Weights of a small encoder-decoder image transcriber: encoder patch size [8, 8].
Rows from block 4 of the text decoder, named by matrix and row number. Rows with one number belong to one attention dimension. Each number is 128 + 32 x the weight over its row's rms, rounded and kept within 0 to 255. All counts start at 0. Numbers have three digits each. After the name is the row's rms in percent of the matrix's.
# q: cross-attention query (decoder.blocks.4.cross_attn.q.weight, 192x192), inputs 128-191
# k: cross-attention key (decoder.blocks.4.cross_attn.k.weight, 192x320), inputs 128-191
q.33 068:084098092134111118161097118159138102174138139131121195161155123084192066066109113157088141101103176129118167143098144079107106125178127116180102141188085089115163145180116177132112113118109182
q.34 093:179136163180156094136114132085124119079163097098150110088119131131160152135126153157120187168079127130132120144116120174164180111088094099117151098113178171126088099058114089065120143153108133
q.35 097:108108132171139081113090154112153142095140174138095139168159125135108090146116187110096097149138121204126137136178147183186000156106133128130101130136107148086154132166129142126135169041136147
q.36 076:101105118136057148144116074107077094076105144131161114144082094109179114114109156077182109088132173092153125199064196237095174097110106164123103116131112178180150122164140100104103152160140142
q.37 070:116093166134182099132146138161155165138182194120099166136090141105142100124071164167119109142121136139089133123195157207151121127112123134153106155147104109116133148185097146152073124092157139
q.38 078:150163157180071065098122133119110111162139104124118089159158136136080099171170118091117161105081129149106116107156088129123134120109166092116169119119122118123195165121123098186135081132100154
q.39 101:047083120120140088120158159127123102077100173115099139181122102171097100102165163089153079123171075106165070149202152150141139099098108128122109108086137097173146161095166128182079112092092103
q.40 080:128101159137167161137133187125179164160144150111094194146143089086115131084143148062150148147166135161088204131132114190136131127160125134106075131091132116105120131133139122110104164092152151
q.41 124:159137120209085106151140111131147088182121112149152102149127122135091144123142050177079174113125182094147138162060126076055131097157126087106156083163124106138157126125139098137153125138051149
q.42 075:123147129139114150114130177127099107198080128129085150076224081100164078140136144129107136102111112127156136154149114092144108124187166102161126115118069157111140081106121110120138112150117095
q.43 078:114126131178105154129115144137077134115109096126124141087216119120131091106112163141069152169136153160138111106162120100165070140203151082152084157159083132132144112165145142130105134096141090
q.44 086:094114145149144147169132172161119094122078128049121144131127112138135132105151159071141118097187120155128109103139139136128182165158148118141120163116107108147148121112115098184096122121102164
q.45 078:104150133135087143111125112123139091159107141125158113114114129081105173153107052138105109117153117127154200173082128143102157111116105148121114071077134171108154142161125161165121111145136122
q.46 090:165087089123157124119133134176136153128152124160159182145145117158133180136057154096154112141130153133110104141142079140141072074098125156066123086107131129126139163161165168076142150114136091
q.47 078:113092109141129134126127090111124189068172145147160060149135153109100095129063180129154178149107134104139123126159106169110094121142118152143111093184131099151099129121144123191147132121149104
q.48 093:147148123100127195129091155170178102181111131099094126148156146182154147092135071152064105108145157172121146145121158102144125160139154091145106200178120097104114136163095132111130087153111189
q.49 097:135172167122109140068125111097072093097117105214149105115146181098088164081136116157090072133177134121100123158152132125139070095131157126120112160124154190128139144136083173160185163139145114
q.50 080:102110079035154177126100154114159135113148108096166164099113091129115139144166125149151142166189087120113103043151104059147134212113158162103158091052133154149084078107138124090145139134183118
q.51 070:175101099065161115114077103157147167120120132183130153105116159189083159113141125137158105147068141116141144112065077106172082086091086166095141090145157127107157167065151154096159095182141109
q.52 077:199182100102091167113158045141144152161107066117128120119120113131202116174140070117117126157084167153136118157086132119120168121144146044131169106193105112117137063101091099063109076145155155
q.53 086:213114118121138077122145138112117145145107072171122136082105130087140196113130149153118111154138182074112123110058127097060211070156071087092146109106169179134080115140134120100171119206149137
q.54 088:096090108115180135064141076130084142109154081132220102027109144105149130096118113174160159124163113087092138086122146090104191128114099190176137147109161167218101127111169131125108157188142124
q.55 085:158138082085130161141171092148169157150090196111093143164159115081143069108102082157149085148136087178112137179173122115143092169147161089111119110057070103081167075114132080158132118085147083
q.56 074:136108132130148184087120133137140167112120130139120147170070131166107137093126134076147105089117174137108125107142115174124096087066144105102141144176158072123074119211161156152111108169161129
q.57 079:118120150150115121157167082118122110162111133162109170118125086129127062136088127128178098119127187140108113172074114153085103179175137087162062173162079090067175120179105147121123106100138116
q.58 074:189117105093182148119073145129176108136128123132108116157159127097092139060139078122128139122136122096126066180085104077136146179096179109109129140059130175157150127079107113194144121140100111
q.59 096:132111138153146102093121124145096140117136150200115135126110149165095151179035138174109157165122153120083189089118121123093048138149129157147080137176137191138086157171098201128179167150143129
q.60 109:154142130087069102165120109128098098166132107114188141109130143122189138137184071094132095113180125077108093133111178076131243096125123157096191090078144096161114113091137072125136104203120128
q.61 091:188144143206118076150144125172119093148162098140135133154150113118166114158098147134141114079087216142106114174144119156114176080116090055126189160101066098087150096174118070161130136128092141
q.62 093:058116171089134139110148137106135131069124149132109112154077102116093104146178160147196121157126188105153095184207178171156095149135103138135139127122131105102075099175108107136088125106130136
q.63 076:101096146098180100142139105103076159118162189094078109116065131164151054177129195086123189230119081092131109096123150183124101175141115148132075144143108146107137162104127162086076149100130094
q.64 096:112165079174178139149105152080148085128188161167181118106106139090132155172117130151165155121173091121123091115145166124137129128135173134063130086148088100109093109074133131174141128147144123
q.65 094:136094069105163171068115098146127131115105097139112139193105169192154117107114105109126130109087126104141185151130099094170088168098082143154108120106120088124080101098100163137106091152107135
q.66 103:135070131140195119104114097117131152115143119164139138076086085132026122060133065162181171123145140096156130091154142156124133179110164129153073131154115089132163114093157118164172173145122072
q.67 077:112167120122178093139142134106132137115050157125146131169131168120094149162055112133155147084126106106116143160117104136144114122081074088105115168103133146134119102099143147162112156094193130
q.68 101:114144109079105098104122136108139100162183128128155166027143122155147074081122116079176145189121081095121200151075136117151118128141107168117158141074140157150096177058121085133143105133074143
q.69 098:183103059125130122107140128099102105124096157144087100200168198135175143130133194129090149085109106096119176175132070108112174112088090116122154115110118162081200110149092143101076114094095139
q.70 092:074166135131153130186061141198146124142147135167206119108071044067061180100121106111146094171132150133135113139168146165129156161130198109129095075120141068145083106130165149139178129141158088
q.71 127:147063142160140122166135168175102145135090155120082095151135132152131145117155116135129170093135072187077064098120178193091180174115207099183086110139098126162185128175190116105188111086080112
q.72 097:143160119142133168154117149122076111113178118155118107131089111134119181130153133108117106130123133182118123128194156132118096179127152160134097089142095106167057102088149179103186097123165131
q.73 120:081169150169136049149101120150141117137121124140141081066094110066021101125112077134102199133094109132109140121162134150137091161106162117107204111160105115162175118096144129164142147083093143
q.74 109:060207177166097116167088098139159078118185137095108138146148089085157112169152169114126069144138149139111124166097103122149104132142133100142098162156150048109061108186099072115090121148136119
q.75 099:134049158092126062121137117112141114114037119093107129093211173162099101129122141115145155087138068135087117127099213111072159128135086112121137129165074133115179132097196105107135116062196086
q.76 100:148114088160108078153147160087126139114121146118105119092154131082170100135100159140104135152173120123177141134085108119157129100075127155150080153141122181107127143175096063087118164125130079
q.77 081:082134136126224126105147171103172101126137145148073117146188130141092073089114153137145100137127093166124150112099120112144103092146096096074096172160082096140097141089120174201091151108081149
q.78 092:164096140113148156149180108094066113167140110120129160123142090137133111162135114083149060146157141175116108095130146131109105112130155146164089146102125208138091102165111109052187074142134114
q.79 094:109151153109117138139081032146166111117132101165170127123149113152103103105210124131120125159042149110129169146109109088149155154169148085168132161110110078150074121107158052179140111152146182
q.80 112:129092084089171094151075147074116132153136181126103148146111167151155125158178175172095133083139114132131120152119125098158094073086070180185105083115083174078133136116148180051134112125106114
q.81 107:131154148142125176133182183137136130127122087101131093192128135153169156114162133130147088083086122167099061132139109173117085174178144113105142140135140118117111123148150115110130194133086121
q.82 084:142104133091079187123234142151129074124130087126171178109151141169140134098146122095113099069164085150155072099058135146095107135151077101128093130150128158129130193148147127107183131187143142
q.83 072:093206148126064136126130118176127077177148118133136138131104135082138123113178191099199112109100188100132092143162077178172172146113127119123185111087150142159128136132166047181116151144115136
q.84 092:138102094141121132167145093134110078103123136106141111066127101096077140080107117103119102127134110130111115136082154139142149105112107124115162080150137116089158119145144112126155097151100124
q.85 124:150130104155148182082129145132093116090154098204184151166089090124104127147135112148168073130168131085207104131162089136127172106076165130151124135096155140129086078093093177117136155192189107
q.86 127:164144164149142140136138140106139069202090133114134135164115097133110139100211141123103085135155118105165077111144139104095105060165145092126088164129131187122104111147115191087104105170200165
q.87 094:192133113097047140178143077147090132126163083079122187114156104150145076138144151111141092173108134119117115135107146198122113121147108099118144134090109134164142171207108066169140113108144123
q.88 100:157088097079128119101156092112121149148047117159106189166169175163099093101130137163147156153124153062149188112114087121155143100111058113098176153115156110109122110107096105133080127138146113
q.89 096:123121143098149131153118123103117089139161158083105088155145122150137119129182150094159115108127131151139153130118055087103091052208099198156141136113138112114070164156103165065056137146164133
q.90 087:147116179141116154105161066150131142119053135137174130192123092134102103120164197136131095143128192141147136120142059144132058129146121132104125170151127070158127096132119080142111126109176096
q.91 104:179057110136108090069144147145162157083091119141128109133181147117124117116045105109173146095148118104126058101131203127082209167123117094118114117102119140158179115110136167163113168123111128
q.92 078:149114096108143123118148102159131137114127149132116122101113097120202141150091187129117134120121195143149176142139148115178139038117087162151103204146124188061173097121154150075118072134058073
q.93 104:126139148114073136117141125075127131112151098151084135053100116124162158106146109141147139104116167115128125134114126166130068198130119188133140177119108156161139183081119113125130114134084144
q.94 093:176124175140077154123129129128161181091129120155149113103110112085156140158071106156141161171128141157107134172134169116146148163132139118117159149121132075147061156128119149128109106093108212
q.95 084:125142117084084140115176153135099107045163050101095140116143158193135154108125120149098102130104099173088133145136140101125122156168069157143158143124154144034153182140098121183117154164099150
q.96 115:199114158101135154089093098102115097090128137145137126157113163128091086074175123168142082104157114105190144125140106105199104079157084125104140145157148149108120154055010116133123167149100133
q.97 099:126148116196157138069099149161111147077132150130137107128172134158114096194128115080075118078119063188174105110146164162092114153144163101196103171095107143134083118174206121144116091113092106
q.98 117:066196078201141173126088116126104122123166175142168106126150170094132151147068139116106137098115135139182091115150092035159096109128132118116197100126121131120095084121184130118125128146077108
q.99 101:149077131170120118147109121078132098107113153141115130123134168099124068142169127149146136137133108159203114091058115118190098132141099127148096151099111104124134188129092078135113146147148170
q.100 142:234103161148127116110066101131115184139091071132097154194060162168098109165152078149159175142123173104081114148158153126147211113146107128044146087162107122106094105082082159098121140118109129
q.101 128:117139080135180156125141147113147142169166180162104182132114112105138105157146097099056048069130121142139071115158123106204094081160151111166073148126166136104146148112118138093149145090150129
q.102 116:137135145125114119166113098107052087110129097075125120152109109161080155153062131109090148109121162142104082094121093148156141158105099117129125070126116143132180155144142185141146088133130137
q.103 107:135101111036177089106152081161092119132064095110083118098152096133199151125076126119130188135124133107100120106127147162156146129122154169153117085105119147128134170116177199142142093119207083
q.104 095:114078113065167178093206167124098124116057146095052168143145166137139172146110207130125151142138149139151141121107148132156166074121050175105180070121123168117087090138152156124084138118069139
q.105 129:116185116169136125170102158154127135119129131173128099125090149107131087124131136151141085064109135138164151145188074149112081136123148140125098082147214146119106153108155116121121072158114114
q.106 098:070146150213107084154116122129101155120103115199125041184111120137109140152113096166123145136109126122126084119106135148099117118097165138106120113169136163127116047131110061118142135106171146
q.107 125:080161166099127105155104106126123129178112103139103085166133117106122174096068099178144070081147148113076171151123109157165123126138149090093151084133179163155139100145075151150115156119102098
q.108 119:105128153055144101091192137113109118117136171120144173091122137141149133074155127087081089134121102142153131128093136135165110147155175125200072181114114172137137114130120115117144107130091126
q.109 090:151125128102189124158149089154156115135081114142081125153156137147090135132170109180117164100125087075153117123113070122146143169107152155139135203145090183141111160127106086150122160138163076
q.110 111:151132177120154133101099119081157160080112185172109056118212109073155151130121121107141115097139136111086155124148125129130114163178193102186139121156100108077092134146126146119105142130181130
q.111 110:115095104065129124108189105136179118174061081151112111172113099169142088066120145104103151121123106083135082128100140126152123068100134175129116164113183108194162169135076134128144147104134098
q.112 139:110128146135076139073126133104184102102080141166168127146075081198109123110177144100144119113128105138108152145164126167113122145186208104117057158120141077184117166135084081109143157127169108
q.113 114:149089166084129155154173096144142151096124122183111110109137154195049129102166138143102203100154111116170143104091124106099098151124096127134145146101142139181141159146109134180164070094095104
q.114 114:198128111097121117084086130147135095116138147077193101119132169164097076137175165139182109076112123136114175136112088165102084203096139168155088174192065151170151165155104125113157152165143109
q.115 105:094177165255110108105101103136127144160114094170138102103117107107158130152163144109117169137131141150093068154183120134092124129081158061125166125136157119121093123160135086120134160138175156
q.116 102:085155113061141135065120116160138129100091148122152093137172146105127148081165181186162116128084156089141130151119125060142090112110098147162094177152082159100109176112134128134107140163129127
q.117 128:169149134154136159155105160099093132147117106080150201155149133143077104152177082147144104113110099126140157126188082193108124138119118102141090153146112164105066115092095102132139113142090099
q.118 116:098119100152095110125105145137192078139105106120121074103125069148114091092126117148142139120175128121147125139133162161153100126106177133133132157096155119162163178134160101124103127150091115
q.119 119:142136089163082111184111211133122088099139155111154136087059143129163138133054123149125135164127127147151168124160106160133085102124119086110149125114163122106090108091102118158146089148117162
q.120 114:113137128094162137196139092125099139168123124128123193159150103119133134084118047088104133127173102141073095131113138039135145137152102121159119173115126151144110121114178107155147141100099150
q.121 127:082142107124131136236154104152081136178184142124128171099142141139143182093049098082112108140133137131112116134156143053161162116113113125117123119078162131119168071115168175139161087140115195
q.122 096:145142155145111157112093084134113178136049156110146143168160174135122178128162110111143190164134165096089157164124119108099120167092088080087129122131101113129138174155146117074090151099104149
q.123 134:144120122167092120135112113171116135187129101108122136058092049105123122150100114106171148095155117101102125141202090156155085116134164089102156136136185124137125147121163063072111127135119130
q.124 108:126134077118145178134164140097105105096107145086089155143122133107189109098080165131088093181138174189154165099036132128097155141104144133146145153100129075065186123098093149116110034131104130
q.125 105:179085080099128167154072163120142148169088084119146151151146192108106108167165099139129163155118163176112135113079126140134136103138065128075110103122129123118169154095167117120103082157136162
q.126 120:128136083110117154105163145123107158105132155135145140108114145152169142163148213102157150156132121177153182113062112163074128148098103114133153127116126061128158107169121108101124073064122126
q.127 099:142164133087165139127186147099107157151134132087077108139165099109169156116110172097133143168099176094169181125051133104108125082084098169161157134142156172114095103096175114115133106127131131
q.128 088:103150168140099163151050123126130112158095133164094095098203130150114150122112153135091111179137125099135084138133123164132110107124097142150110098107096162106158184081167161180129157115144111
q.129 073:139112110149179195103085060162157086163054115131132156135143148058152128160143169090134112087176107141127095149158124124104073154131101062169157072177114131060141155109162205170113095148113126
q.130 099:139066161197125183080171091139145115103123142148107099091126115105091082116051115099143141097150176050068080099093197089083175095219134129175127121123163192157135118142172133143131115144146121
k.33 059:149091122112130107125173150106189119196156145113173131123061116066090138156068136159147159174128139119189132195070054116133111091150129132133151165182074114101141168126175135132111197132087173
k.34 079:092109130152127134175054077142134106107091111084073100112142105130173171152127127118081161134097101144108109153188183201122086126145123139107140151107111109194149174146153094116168073153172103
k.35 077:112132154099099145141132142132132127136138075125133105120128108090151145198156155072159070098092104102107130109129068108134147121112088113135093127138138134139117133118125119129176174137099135
k.36 078:113140155154103154135125109062132127091112142132144121161149077139088151135153132114123168130091108169099124105081100099112114057104151126054096164128131158138144126101141133073160113128172099
k.37 069:162067200095189160176113138189138106119146131157145096110143163122133136122108064147089189128121150114166146149169136131129172074209167102061163093147144171109120150096151162157102141151115146
k.38 059:167131139123111140123113079184142102163156146088122135175081124085165066098111130121148128113184146085074109138163163149122115135151138088125128129120058116106161182112139121162168162152079125
k.39 090:154171072129137152118170114099141113076136152119142109132138153092124106177140120111156129130143148070178098104085134110098094203096104175125102151107109104110087055133084168102132092093155073
k.40 069:110101126134181081142069160093113131145135181126093157141139147070099129128119176177118113091145161123101161057092151159137131055145125067159165062142133174076149117128139166143131095188155161
k.41 102:114137077148092125152093117108099140129131127085147159126114117105060185127118115128151140152132153119101128170102137157126083155081126114136164111125111137137124182134149087115149095162145131
k.42 069:160143117182136158121126071102114123188168123139103104084076142183095109090137161153145145144063113094057103139130073101095176162120122132100111174129132100164123142083081140109149130109108179
k.43 069:156083172105147123093165107135155154164166104092089094129074146145118069105097160096146108148111072090136125127141079102119160101144095170128166109090151112129146177190058106144086164128103119
k.44 067:155114134164168106069158091173122101137113105133111110107073146088118116115130150158100132109141154106097115130116088086084141162149153136142145107154120125088199137155104172083140087135124139
k.45 077:119147143159126079123077151147108108092104163148150159159158143166084136132193157162166176122139144170109141110108153153141160145093068103122127118140117168133122109137129203102155096172119130
k.46 073:104118156113117135150125077134150149128105141164090037130131195169148120153184169193135104058091145159077165109128139103117128127096113161140043187147146125163098161118127115173143094094131106
k.47 062:149165119162110141153117147165120152082081138089187055121148070067096131169130125121170153099159131129110167079077155092112098157160148100095135158136194153116154120134105123105066111126171125
k.48 077:161101093187137083105180187156121132158151084082084119099108144070201113119071085188112094148167105112135140170138113130159167129142115131141155088107103143105165157168181079144120139124081158
k.49 097:116133163158071121086131112176119128153144064098145134174097093166170102145134099108123065101141150164137114141186112160132110148097138138173173105105153076137177105142138088124117124127112132
k.50 077:063182100134110141103108136049122119112076138115119103157184122128168093147146154085138078101138097120153121125076119138137085134103128126173107160110127111121124118131142129137114089109151121
k.51 069:084095125136084099140088154106105161121123136165136158140178167157123107109135126154198140166139126131135113100108146104142126173147137156120108135084157157117083054099104098174160095105106151
k.52 075:103107054218101137118141156145106134168139154157097121141163142131138127053160134139178181142151085160090128132099147140164175212104072089092091110101119127148140103103091142133129147126070145
k.53 076:104120153161100150147048080118167090149117107118147131087157157186199138096115119115118157131160101147188098171171131154115136134150151075107169129117184080205140102082122083110159118097081159
k.54 072:144165153153122098178123125140137108102088099085134111168191112114117089149127133104091119116142110108141129129131178128119082139193184115212105160120169100182098092151102168138134138127141123
k.55 077:146115110102098174112172140079109143110165128210132107182166150111133099102122145102144097139064141160121165127061109108117089096095094137125163106079121096096105124112092156177106145121093150
k.56 067:073133181173153121099145153129146170137160154170113139052096121140142117178200119185138121115120113180149154107101120054148171129168139160133148159130160168101146159097142129090119139134153128
k.57 068:179097114110159146151141068177148121102123148161119145131080170147095110110117146147173095161096209114117176086098126106099171113078123088081138128113078130070134079108100171089147172215037158
k.58 074:095134098190101129106174218111110147162158108105130135108190104077131168158138149083134112064137125138133081125093111148167105108070132109155117128122138112128079065119158111144143122135108115
k.59 080:109113150111105064151103086155157091129117056068211154124110129140118126150084113135127158115189147075145063141133129134077148139141110178131175107173192130171091103199115115181136177125130155
k.60 068:149180143143119120110167126147088099168134132111113123134133130189189146160184092105054160150097114161127105192110079142118098102086178138166092165115128064102133142138111117199064096100146108
k.61 077:144127112110167179089141102153109156149162200164101117133115114165128125109179126126098151094112109186098193132124166147126142107137125144110105168130095101091146220089190213086109139170088129
k.62 084:084141127155161133136150134105107130113108123157132133081170129146140142099130090059156101159176136210197123117145126163149185145124149122100155105118162113165108086134159065080072074117149126
k.63 063:142036163123142099164098141163109090128096089107096171146105144106122097093090151127167158145162150089121111100110123135133126112087113120085100144134121161101108115174090139162181163140132172
k.64 094:105202150129161128159098116168160151141085104094149157109142191148172160144162126171119133151137117140097096095200122115157094104172158133110203150168146111126123142139105145093082122124122145
k.65 091:129157131079119059148151145098153145167191117151088123182083162092169091104123104102085140110166119151136099131191138096145152129179064069191117133157137107128121154091157132118147088159082203
k.66 082:137125169068129117197121090164095156100097163133136099138156243104200081159122120152134086161117127101138074139146110133081114155149168131137128115130108093141171142114097105062144112134170132
k.67 091:084134124122128132125126150116149149120117044107121146136162161183123100087120144139111188066154122147148163065143117143101119183094094116165162138141156128140133104152119123126111147117097085
k.68 118:119183118051154096168138082176147186142102154146143150154187071123177089192120143169141155168131116146134134090124133068124133113116127148147117198113124089133154167104085138149129151145099100
k.69 097:148127126145127091094119132117126095168165007128086147143093139173080154082134123108106164087137113151142175156170119142144130165086134142107097119097145143143107122118148156135071135056104112
k.70 089:145195122165144134111120205110152104048112111141138122109143179135159105078149130123116164141132136119161099098151091116101176105153163116127108164151154107089073151164102106058122128113126107
k.71 127:140134157122141163103110161093131068127118108162149092121170166127073162101133145144112088076142172073162166156135118179142124083098135161118108107121148125104071094107117117070138136063171138
k.72 113:127120108159096133171144162124113118117143149136135188167130164136235106134132142074112181143112091152141124151154141149118242099140128120141137184136115017069102098146125179096141209149101173
k.73 108:111107165170182123135123149133164163083064170192161066172166174115142175114178139163165089137166170055130105105085167168053106091222148080111120119087145128165085116140100134107160118110149140
k.74 110:108133120154111179063168166126107137101137174099083130139103043105111111166098070135143087130099124125068114159113177099146108148121111146221133142131165175190190099165118085151156077138093099
k.75 114:091126133169158136122087023159151130150099070077137102149175133165135120170103147151145128124157174121108143102103137127105120133075122145126171133111101158159146120144103116138130099136174079
k.76 087:118082088148139156104139173095080130131131133122102178154108080169149116129148112094102189113083110101107101133140130074213100168099122154128070123084136164183150178122113159104102122104126105
k.77 086:102140201137158146122134120136125163140107095127177085067152136136070158147081167197146096137135143119123067115110174144116078067182148132157183122124124172184074106111146055112119113145100096
k.78 092:158124157130138141108092114122060146127134105102143120082157111111037089135130137147095146107121169178137147114217092131183168100067149119114118092120098197111122137114130062123149131154124134
k.79 092:157110126134086116091153168108121128118148142182078062112066137082074104116119131164121104124123085140079122155105134106075163107126110137174079124153113155139135137166172071121158090096071119
k.80 126:131159071174109111115146152110155120134135127149134114135108097171179193149122152118131142093100103104108087130169145151145112120136074099115160174107150167121105169089134157189094106184112154
k.81 124:126105131127114138149117172071123085135180157171137155183126161103132122081127118049123137092146164146164162162107141130139141120131135105148112117160165051088126086149115168101138207119139163
k.82 088:123155137125207099168074036139099145114101149121128104174146077132100136181141148182167097199148142090176147091100112110131097145086077139121101158170113118075128146127114130195139127112185131
k.83 068:104163102150126142124105158145135108125103123125155140123152115051128142136128157137095105123108164165156174108112119128114185116117130158131137098141143078081140136143107111131138164098073138
k.84 096:158134112120137122152140034159143171130103169125156086108142105082107175139148123187199049134132148102142135112079138175048080117135119116102124109115095141129092069093114108161144139146175103
k.85 127:139161100111115087170144165150132109095163128062126129053076144081187108135176104108072168174087077171105082134166068097139160114144112139115141116153106164124145184150187098106110112129129167
k.86 124:187183151151138134092129115142098125091116157100134112068103122110120126066115116125117103153093162120099141207078133114130140095099143049082127170124142184106095084121140095172136127139183127
k.87 097:090065160162149112141122134150096131199113140104084139094157033137064153107113107159147094135133201145140210127088155097164117140058121140133115070124146189132122139155110119160145077130120117
k.88 100:139093140132135069150130076175166162173134062125103089143129127073065123159139107133100113140132089150109135122145089115131097174119116133139067100136094198180171150125138102110167043083138138
k.89 089:170182104115117096105140061131130112082118102153092108164057125147100143126130105080197160156089126149117117184096169156067085118082106050089112123143131131138145140106114119166126126126145118
k.90 083:152090120196112110084150104070117155134149135131083149164071078080101100107128087078108130114101176122136125167106176151129148169121105070143110052133144177174164107170160101132100104124090141
k.91 104:121161196095155165149107096134133110155092085110121172081145182167087126141145159199073102113159118125161100104168064083145081137112121171076115096155116124103135166128131133096124111083141134
k.92 090:161092110094097111101161189092106087154086147138136153167142093149192127152109159112118160089171091070116097166142136153150162187115119139153120150116129109149117139117109189159057157158060087
k.93 101:103058103151150166131117158079115102175154172123118175162163091150156154130142141064173145114125100095129121128128181124164168104101173113096143153072127058089146122141121199146115179203138126
k.94 100:087068154120106147130196202084142111189131118131128122111112110157116162140144138158128158070132088108066104139111154124128150152186171136129123141118119126109132091147169168147121107142095104
k.95 086:117086120120107138164173082151130128116159178154141151137125135087149122165137142133145097154098141105137109153115185169131125098136129109114112123147100060147130114112098173152124144133108126
k.96 116:126138125131175123136159139146132115170140130075068157098138110093197180174116132137119177109108179132172170155158156181140150128083126109131139138152130091105174154183123094056171121098173128
k.97 086:184096086153098200085074164073136078105112151061160170129085126128125128111114181155135091095154094216093132102104106043118091070165102173137134174120090114071054139096106139123197089140135125
k.98 101:145124131156166185138114121100176100127120145148147173145157106118148123106164169179102080110133116152089161142171149074143110156129097147146141145128148122169102110153116121137178099140097159
k.99 093:195153151173119123120144119107134144167141093119138154149168107113153153119136141137133147086123150122103160157112182159149111118076160200144175131121126056138119061138103155170127131100094126
k.100 135:124169100074087121124174078165161098109197120179108140104117114107089069136185170090122110139113074144104128107091120095110155182074132096146162096152141146123126151047120093080174127142106110
k.101 125:116116087139122049130108159144154102111164162128170136155146124141108177112143118156086150109175113212150143113109070149129160116091096158112111154116140145117189123121156133159082122109096162
k.102 126:103127103127106086133059147127078136159065143090152148147159150164141197152141124142143174193121121170074139149038107160136120103113125097160117122054127138104127135176103136134141136149187061
k.103 099:115160150110122159126137121102103162117179105114185104084180132100132143162138144101170142199083126138095077088083099147123159183151157140154092160111132177169180121128103156114020185146181093
k.104 097:159073133135082179123124104107115128127136125145126209092120102134142142140129177131140152166087151196118130060156134144164130161087141107139114143162079104122121184117115169142101186148158171
k.105 102:103188123108148111129117095145124133145099083112118112129133133124119157140120133153124094110144029077043138109104137081115112127189118151165101153131201204149158018160165134136171120174131128
k.106 110:116160135119126053163089115127143181143096187125113087129125100109136101093136163141068123251123140132080146135087102085105120082109165129141127129143120118140109169098075079095099115110110063
k.107 125:076142092147166141147152141109161169143099174108070087149108112130158110155109143186125159149085132123120102160162143113116108178124182097114122138130108167089184180195150137130185122167172126
k.108 121:145071133122212140153200171140165109137108122085197149127116116200124161096103112147128136095119111120162125146143109130153086135197147175135147133116075067088145183155146161159143149122095155
k.109 084:116100168111129172135152150127111077129184137145123188144132100112133097090102125077103163079122140109134132104119112146168112101141143142121114075096170138147151071128138083195068132113084129
k.110 119:125121106146140119115127138138143186178129127127133140150153100080176160123108096141098130144143079103149178150157157115118129162147118129161101181130119141099143111138109166088166095152091109
k.111 108:109125121107106047111175124111072156089123178117099100081207104107105076127132108111161133163090121172137055081151098128119118131106162118079117126128122158119197152138104067092081087088125154
k.112 151:139097087085104033089123142128096108109109129116104112125124137197114101095120057115158102130166116132171115105138127177093061125142134107087110121129120136195112114130121041113125091106114072
k.113 103:141136057123121120141140106137126110073116118108163113083121164162146172130113080070123156174155079109128095134137082089114108099083199129124121145122102131116148138153090103130144146092133103
k.114 108:145175104069118108065118121145069068127156108110118134111032100108142153078088089050167121067162099066171164137115132160107140092192050089126063093147147130168088104083126133076138136111123112
k.115 119:175138181171095128110125137125110102158123133184083096156110115144078113110114103143055108087125156123156128143113151149112113154074134120087116086161148103165066156088147085159114073140086082
k.116 101:131067150155108140149186110113105124199138085127125139137134168090118096133142098113180146173085128111176123107142164155202176137168131136130130119075137105171113102096121155127114159131074118
k.117 133:146103139130131079151133106143100077144161083133099093145054191087078154123112119144103143136101129141116151083064133191166158096138117151134171114104156098184092146096152141152101141160135128
k.118 126:103128125140088132092168163115037143118154133102135095099156103162123099114149080101178139089173097095123113111180145117108089143124109118094108131175122144059172068165126078098140109139143123
k.119 110:137143106114181158153090121165153150123108102138134126139139192130110132150124133078126140167117147101107140130098130143099174069171150171132137150128164118175137074129136138136128150071169141
k.120 109:147139162170140163104189099124144099161155066165152161098108139151066099140101157181136132068091135142132095142137115133116154121112123103146149106158114094112120138063144139203111145201098151
k.121 125:133155175142169127141126090121184135091142135187147082113133108202110100135136187175121128128167141130121078165114056058061139137158143140177143113160148088111097165174102124161080161138107157
k.122 102:124139151172094177134139123135089134161123102155056111154054117108086115137118082140165124049103144136171102162180199140157144161134079062132131092120096096089113145121171171141153120173110132
k.123 124:156152150131127109119089121155134101094171131138103087142137119138099120118148117099127146122167092099074139108155154157055134137091093110109094143196155190174132109145132107085140099141147095
k.124 096:156100147087140171113119195139128120124069091099187150130119131201165137181122155102145117101085159108160132188097117127121073108144097155115109071092126133171101114170159126151115174092121153
k.125 100:105190170151138150122104101135157194068135135153139094109169129073182136143138164150180103100113143136126096167152147111166160136108111151177117142114119090100157090077101160111119187071151183
k.126 114:125102131161141187151073166128137149107078104138168112169077144129159161154108130092197129168137147099140130187141167154139109124151138103115097113102106119125127149119118177119143170114135168
k.127 106:124101149162118192138135123098147154151131107145133180145106109121145178140099162139085138150115158113142154134114106132142131171081161120146080180130087122116110186098152196151085169153160173
k.128 091:121114112133172126110116109071103081125154073092140124102062215162066160139105090171099116137127123145135194081128041119150105105108058105082081126143099056135151076091098177123075133097144092
k.129 064:090140184129148114131112123096121166082129120089140109099140167106088141079133133162142129115090083220108169068138109101154137148093117164071129120153079091148113099107099094129122106138205120
k.130 091:104174120157161123071120124145145156088149145089154132116108159135106141112167162168093148156120139155169054107126157136120149131112137124098129099136173164147111136067087140083109084140147155